Rows from block 7 of the image encoder of a small encoder-decoder image transcriber, named by matrix and row number. Rows with one number within an expert belong to one neuron, the router's apart. Each number is 128 + 32 x the weight over its row's rms, rounded and kept within 0 to 255. All counts start at 0. Numbers have three digits each.
Before each expert's rows are labels from the 100 images, of 14848, where the router gives the expert most weight on average: "lies over" is the class under the peak. Only what is clearly more common there than usual is listed. The data: analogue clock faces. In brackets: how many of the 100, against the usual share in percent.
# router: router (encoder.blocks.7.mlp.router.weight, 16x128), inputs 0-63
# up: expert up (encoder.blocks.7.mlp.up, 16x256x128), inputs 0-63
# down: expert down (encoder.blocks.7.mlp.down, 16x128x256, transposed), outputs 0-63

# expert 4
lies over: face (91 vs 47)
router.4:094148158168110166138185146119129153096085138185133194124136140102111053159172146094159097112115150120154107129193086159101117110212119184107148193102165101107133086163155111143136153155162082
up.7:137184102144152100142173157148163107142141104176159125053114156086128108149137144145109153078182090135114091092143146082096128094165200116086075128121216121121133132145113136147068141140135162
down.7:151083154095100153155166222154102145095092089161173181136137187121126131101128105133132129182116128137183168156201114094165097150149086115095129096083099161109089130132144101161127116063085142
up.8:133136119099115090139160118072152138138114169132214129123108112118149096123154156120157147095157139116094137103123150107136099149107150132104141128116153128142080165149089079123147169099113133
down.8:162136111120128156109098163055092112101182047103144134097122144144107155109095179156105102147102139143142157121134123139139113160140172167106154093172099160114090061112116145181087119097126184
up.9:114129077152127075145156108109151119133194127141134160108194134153091125177111110143119146127085150068082103182117161105151149110137117126092143089166136119106104141115113181106104136102123115
down.9:121136137112166068062178153066154110144143088106165117114173096135103112159100122123108179163101117158175126162176113125148129124157162152109099119175131103129142191186078064083120083147172177
up.10:125108101178126137119120109115113090144134182144094127163097113099077160116098153129128180115076147130120114140098142125135196128153101091089133131145122193101149174089146186141156113128122141
down.10:160164064173158109111163097090178128166135115164144131124109095122128105151146151156078152136076102089089126087089135123120175124126130190116105156224134081145177129116121086064175152175172134
up.11:150132105144108171122116077105077063152137133171138113132149088157151146115164152146145099121123125083153150179144163175124110094141109091100068138140162165159186101081059111135076141127149198
down.11:140066154108146109098118148134130129121122135073154132129119068088123163148055182131155088110163113160139155100186081121171133130157147084159147146058111109143103124130097103111049142081065180
up.12:126125109093087129116139132137175138141176127151119153134111101115167091057109153177097155134097141130136108100133126117079164146124146119144102084100140190137114160167148081141127118102128141
down.12:182171136140061119104095072077159139090105084182075154106143164142166161078127119147156134129112148126113109098074118111159115124178116165172094124121168125131137082070150129110156160149186120
up.13:101128144136119147074146121125091076163106147126159099134140182096089165170140126146130119102171105107156143163137135196106095136143131102079069113123152105128111132107096154167117138168198185
down.13:111109139155167117079083129149119121148060153080177121138147064149159132157080143091124131113115111099137180088150117155117149114135110141194158117127148127124102191154108120149068158105106129
up.14:087115135114127137093166162125161142094121156132112104088125166095146156149164156216118110083051077144170106115122124109126090125125125146120136104070168140088067143100083127161109126120156131
down.14:131178149172157157149194128149152125179097078130114126166192176138140134099166117153124152129137126141152136110053141163122130080099181139086083093141146176128080122084153137110155167154096112
up.15:071138092074129060059105094100129088129146109076089124083136132158157136187128113173129114107089097164148126113091187114136182112145107061097138096152116133148136155142112105131113157112165097
down.15:135117101150156141151179120133179145163183134108127119174167134143135119135113130105089132117097095087131166171065142106101114082104166225093130108135136127088117126103085094045170127114112105
up.16:117151171149102114151137159167095174187104178089167083136114165071131121125117196142110181110148068108075089085133172159076168152142175127149124088092130173152117097102123117124092122161141164
down.16:127078104106130173113133137146137140112085149093144131147095092145138103168087199110120169137088111144125146126174137127051133080143104140193174150143135174162165167181146143128122166097086101
up.17:176064184087111164143148117084134137154127112099126153167113151183135152123155151119180134135143163102122130115103096128066115137123086115099160147166112148150107121127186122116144106152105111
down.17:146164145179076100136092112098092113104085114123080159087130162173175171153139062085082136083070135047098060143124160129102151155148115104166163145143113089132156096135194120125119136156158100

# expert 7
lies over: backdrop (81 vs 50.2)
router.7:177171142139152190083137119065160103152135144101138144133135147126099133080114129120151133114126086144154100137162083211174155183041157136099066111189118152179085176147119154138135159191133098
up.7:140132136141094124188131157114131068065136183058094158090111104192137108148104152098146151196130213135163118147114139164158079101143166052078124154130123138103182097135188137099138158136107113
down.7:125152124126106046085099105110093140094079086154098138081152145147148150085119143108188124124119105107088096178165120155118125168149114054145090117078082066183190141117211101138133103129137176
up.8:158148095077113158141195149087176114114116157079121124113153165075140087139164214100187099160099115135140158120130110182141135098096130118136045145127115162169153125126133127128120170161089151
down.8:092140089148197104104115093137126104153086128128121094091157122119146061136147117131090105092165148092093157174138084126163183079069090101167078109174130122062170146134172115152102085150182076
up.9:116157094139079122042133123193144120123158123093198178089147104124075124152076127128130090136166137136124110129133108142104136156129131135098075099130102142067121087139113139124145173139079201
down.9:102058112132084154105173182131106136156089178121094126146080105166099066189129150138125162116123140104125126163099120106062137121129144126152166161190164119144198153162142143152120093122106060
up.10:154130086150101095146151142126117106128174096166126181123154157146095142099105124086151162111147122110070158165118137124098169156166113051140192085109095165111160135125120179058132120109107130
down.10:085126121164127160149054150134098105127117171123082115130098126179148139154124120152133212145084155040177121071148109098094108162091130093173117094068102128186154161131160181176130112086085125
up.11:157131117099099166095114141161098075164182156058114152109198073167097142158150168130172079189138142090137136101072151103158089141129146094137116152153117176082105134108162152078162134119103160
down.11:083146088159138073109155063095063147120098124104057123115146073171106109144126098068148182154125130090123065206143100124122132131120143087146134103118132141153196159191186121122113082155097122
up.12:116149188103156136203113148099061098191192186129133147056136131111121171160103056089119178241133143116127131153155122147130110171160176150107116124158119128109095135128133104106104165122123129
down.12:144130156167139081092140072166146131119113098121117158100158106127083130075113129181137126178110126149074127165186166164177182109117045077090095133114110083119179180112143081126125153166143131
up.13:081102145115118145079067125118157184136099095151164168073118015161145148126122117184066148108111110130127096110160140090084150175132158159107117144129161099112196085099084123104093135120084172
down.13:138117083171072114124216230133144153117149155140134162135108112145108108157138182113129148175129167110119165077108098169072112112150103152133186158162135080145144129093095117127130142154111122
up.14:080114172113160135136125083138123111152159107117155120117102152148154147144204112091113177102126085192126142156126180133139085183092143129154140091154097091093060203208077169136153112102100166
down.14:097093117164116133126144128143163118135191162166136089188119101086126116168133120131115069193119139130122139091194185131115108098069089139136080148124112166153129178136096138177146097066122092
up.15:129111109144066119099133086165142107092139082157174132150130142151172164072111143139138154060141120156145136132128129194112180211136104099132177103123108109078103126160138130128190100141109168
down.15:049146127196123152144108171147109091160132195128112067193104143168160126206154139161148112168111145074183143126105131078063148114068129138135091112114129149140163132117200133125151119150104081
up.16:095118122112124153130084115091151154080151108057185163134109113190113128151059130156139124173147147086172131081127143108126160121156146133080111152162097152127183102088119138091131117122127139
down.16:155093124160079082082190141079113154126112150118113181147139110121166126120103133088135182139172121141122128122084094077043077163147150144179135154162141082164124130183108124120103156169114147
up.17:190161140134121127087146143072163087162098109166185137132099144119144159157177140138123130096110133127179085105155097166115106168081131172103103150174107121164088116147150130096063160174098155
down.17:068185147157118093133131174116107089166128129147125106128145099125149044202173132171065130143119127129173113103109088107117159120051131187112052130155130107099116175125119105144102113142157120

# expert 0
lies over: backdrop (100 vs 50.2)
router.0:173080087129143110167111123133136061149128093119117123118150111088189169109132081098101134117131126153165084130129125086089162133120102129171158146129172133104094157098102164163129122174160100
up.7:145145174124125128146119204141149170154096147096105124122129150045111143101126106131180139123172076144084156078133097158130204209097103092107214107100157135108084158152127086188087131118132083
down.7:079085163158149169074111083068088123131146125164125130117141172109058126102166095173129117186112224181098070205169132124151124140065100125117103122137121126125144098142156148172124140085158134
up.8:153163192171153152130162184134103111127158110096116069124115149133148103147133154117150151173105106136157177172154162122155083122147150166163147177083129142153096112165071138148087172192076027
down.8:112103145139146181166173154113152162140117057084133139126195167124117113085148115137123161161153088185114064184142136055112130143137120177117090133112176134143134061154129112156117121131151104
up.9:139193141159160174165102110082178121096112135153222163093147096124128073124136161090088154122173128089123156122128142094147133088164142106151112136095082154169131111087125129104092089082200185
down.9:117119204170147091116159095108103114083154145154134158164092151118132150109131125117240165158187072138111133132088111143120125115159110144098105200084124106072116138183154104125121142210146113
up.10:102116143160139116170147110176131141124189069120135160121176127186132127091116105204129140211110081123144058161109145130105094151190085167104165121182064125121189169155164114147115137117164115
down.10:092136068175137132121135094123115165113163159146139158129031127102133189112090180096172107102123117112110181094106085171121145081191098072122150157165103136152113143136087168110117106141191124
up.11:102075096150095101147168116151113150105121044143162121068112106156135133103153107119117136168143118080121075131116179103051099108180081120130114130163095159147164156126104144185107057204138177
down.11:179186112136102095113157118124111096107150072117154135094162152099131124108119170114187091178143108128159197134110109139148148095196098136142174134102132135082115139129119094132105082216142158
up.12:099128117090142107172127088105129086113139031072110174149166102158102112110148121144109095210149155121115066115159166044090071101163086130104182133096177150111107133124120172126100075123140126
down.12:185165137170102091119156117150122042115130082136135125047118121126167116111160134081152086188130113112118161115090138137156157080165102129133126075116119105090163151140131129125155073176160179
up.13:097135142150098132129114108103123105129101187097150137102155112128133162160153147133119088094117021076127080129078176198117081144114153113112117135169093144147157111090102149112175178127129156
down.13:164109083147119165102156126141143170071169142143125129189060151080073122148095155158210109105124106139154096156090107174097162131137088159163166193134121125062082122123100145102152138112146088
up.14:153108088075103073169125174155116133075068095212144150107143102146164144121142137120181101107136194137109141130109153111114167140154141140131110159092150088134132084119155118139104159131120077
down.14:075145139112129115122170116137158125167158070100162094163148137144116098121134090172161105179152133139139163184105148127126131079113047177079078062116151136140153130118205084106204087165132159
up.15:133086152160087103103137087118174074058102129123184140136110153126115120088184125080160084133112157073158097124098178174110090091079175116116163163138077162086129124138179137127144134174092143
down.15:159133091124134152149158112126121139110160093116126147151070103138081163110090127183177065149140112161165125135057175133128135142165114179163130124141133152123083123099147102125198104178124101
up.16:154099088127129113059124196093175138140083075142145128135174064137134123164120114124113089144135189148134099146166127091031121151157167105106137126090172133097158157123077165156041158184134132
down.16:128142161117137130117143141115142109172126109164086127121149164156068114067145040066158108117151107148114133185117144082130184156083057169090095096174161123111142143106105098129144091123190132
up.17:124140129125137164162166149108123152119080154107095167139130134123123129134125155161144113130117068142128068073148114181105160142134109121133128130135126174141214114158119126115179170145144111
down.17:136123167205131158128162099163064137089127164151144124171085121051164118132084156208209171104119164150091176148125122144132167106118075081186118171151122125134103141163097135093164201121137099

# expert 8
lies over: face (100 vs 47)
router.8:150089106090160099171114122099141153075111134110150163144129106162147183124169122121136109147079133106131158147132118127120095092137094081096088128178048158231208052147125118125099127146107107
up.7:136059107114055199129183142203070178127132162151188159155162110105112134134093138101065124108111111129115112133127124110146158070149098081161115149147128127123117124135072189100128087125171135
down.7:145139125163115108097105177185152161157161127135078172084063156113130139149099140100123035182103211095082125158139080141069116124105156113124115142095131126174151123149185142131163101120187175
up.8:096179106089162101090154163111078178063129147122126157158111158157058130167143160153127153082117185135159089128154141158104154105110117124112141085188140130112167078087110140076086123092110171
down.8:127106111105105129153121151156112151185095064135134185092170102080065142141084105104131157070105124158060108158186166155147165134105141083113133142098139125146098126117114122130091128084113136
up.9:090165109097126116089112141112112157076158143132152152129129096149121132175199123129115135136106186095160130117083136181140143104128164127117153139151142098109133121174105132133063108058109162
down.9:104124095151081136179102198159131117149103055110137157112159158093126165130143098118140106101144106169073082158190114147161135157124125101076176145113157154113084155066117151148122144077118124
up.10:093118200172148154126162103174125087125100086054120157101172131150105120188071142136058173159168169053108140142157127112158099123183115155097131123131096160135096152148145127133162101100085155
down.10:116178114153126124143098070092141110105205159129157074176073146101105164164133158127140116179128084119151161150113095157129128122155158099142142162138048179139163100157150179145166100152088146
up.11:140145160151150098141135109175134167181130139118097127058146144130134166028107105193171201101102118160144104099143167129119045154138104139100076112113119147162174116074179134136091153100134128
down.11:180123140137140175097142082133167140100102134099141115095081077117140199121123202156145150133152165139158122077130150100154139140081172123134117095081109103134119154114086135099059126144142144
up.12:152128149083128103132150123122132122135058081038114148110146150181173131157160131117147159108181102155164137122117202129045041152143143140188139122139106152115168109124127096111147082170090110
down.12:109141114088131167168106070125162143184130107120169126148160123145098161201092155102140100120089130142179162130131151168128148083121176099133082129093151185160158125153155138151132086077094161
up.13:155128120055132132153129102106163135126126089136122104163140185113178134161135116168106088074070131162100178156098099098101107173114106141146161076101143085129057113176135182162153096098145177
down.13:074134094154103073116076133151138051121145131159120123127145129076138078156062149082121143114136094140080123093148118111071199138100109139086130090155169059140133188151181105163119088109135129
up.14:099100102155135140138159128143113149103205107175136122159147122147060131108086106145118156126105160122146117116172055086104152090143069130137135112130136103147149132154088143136152096147135095
down.14:098116139169134099124139179149129138162127094080106170146107138142093141167149150117124149131096153066082154196118196164093170091088104159116093133118125127154179114133185044125158102211137126
up.15:140162108162106133122106156120081084087117166125127167139121110064168089150088111127189082124164110142169148096143166152139164124137177137093151121151184146127149088096040102125163162142146089
down.15:156124122134153179104120124153111186130082100109113164110177131088120098118082065133085144133072108181102171191128187142143139122101087173114149124136146100185121119050159087097131126117165141
up.16:040094059153126110208135105135139099143144119093143174044097106161114106133133117205126122162103145123137085116171157107133149160159083111157089097172154145120119147135119105082135104077169203
down.16:213139143136087079157174141104074082107135112060131164091042164069133173111143150113139099126145149128100127110127126148150150171166123194134145151091117085154077136152189126169090125167162160
up.17:135161142078152139188142133119152126129120102142149118109121090165113108161124155097166090111171149081098137157151126106169120134148203117128137171132111065115159149101117138071109098139114113
down.17:067210107098103048160099063103126147138128186113146103148113127149117150171164086107149162171126079092181089139086088123094084127120158109116093095171139189137136097175140122145124104133111138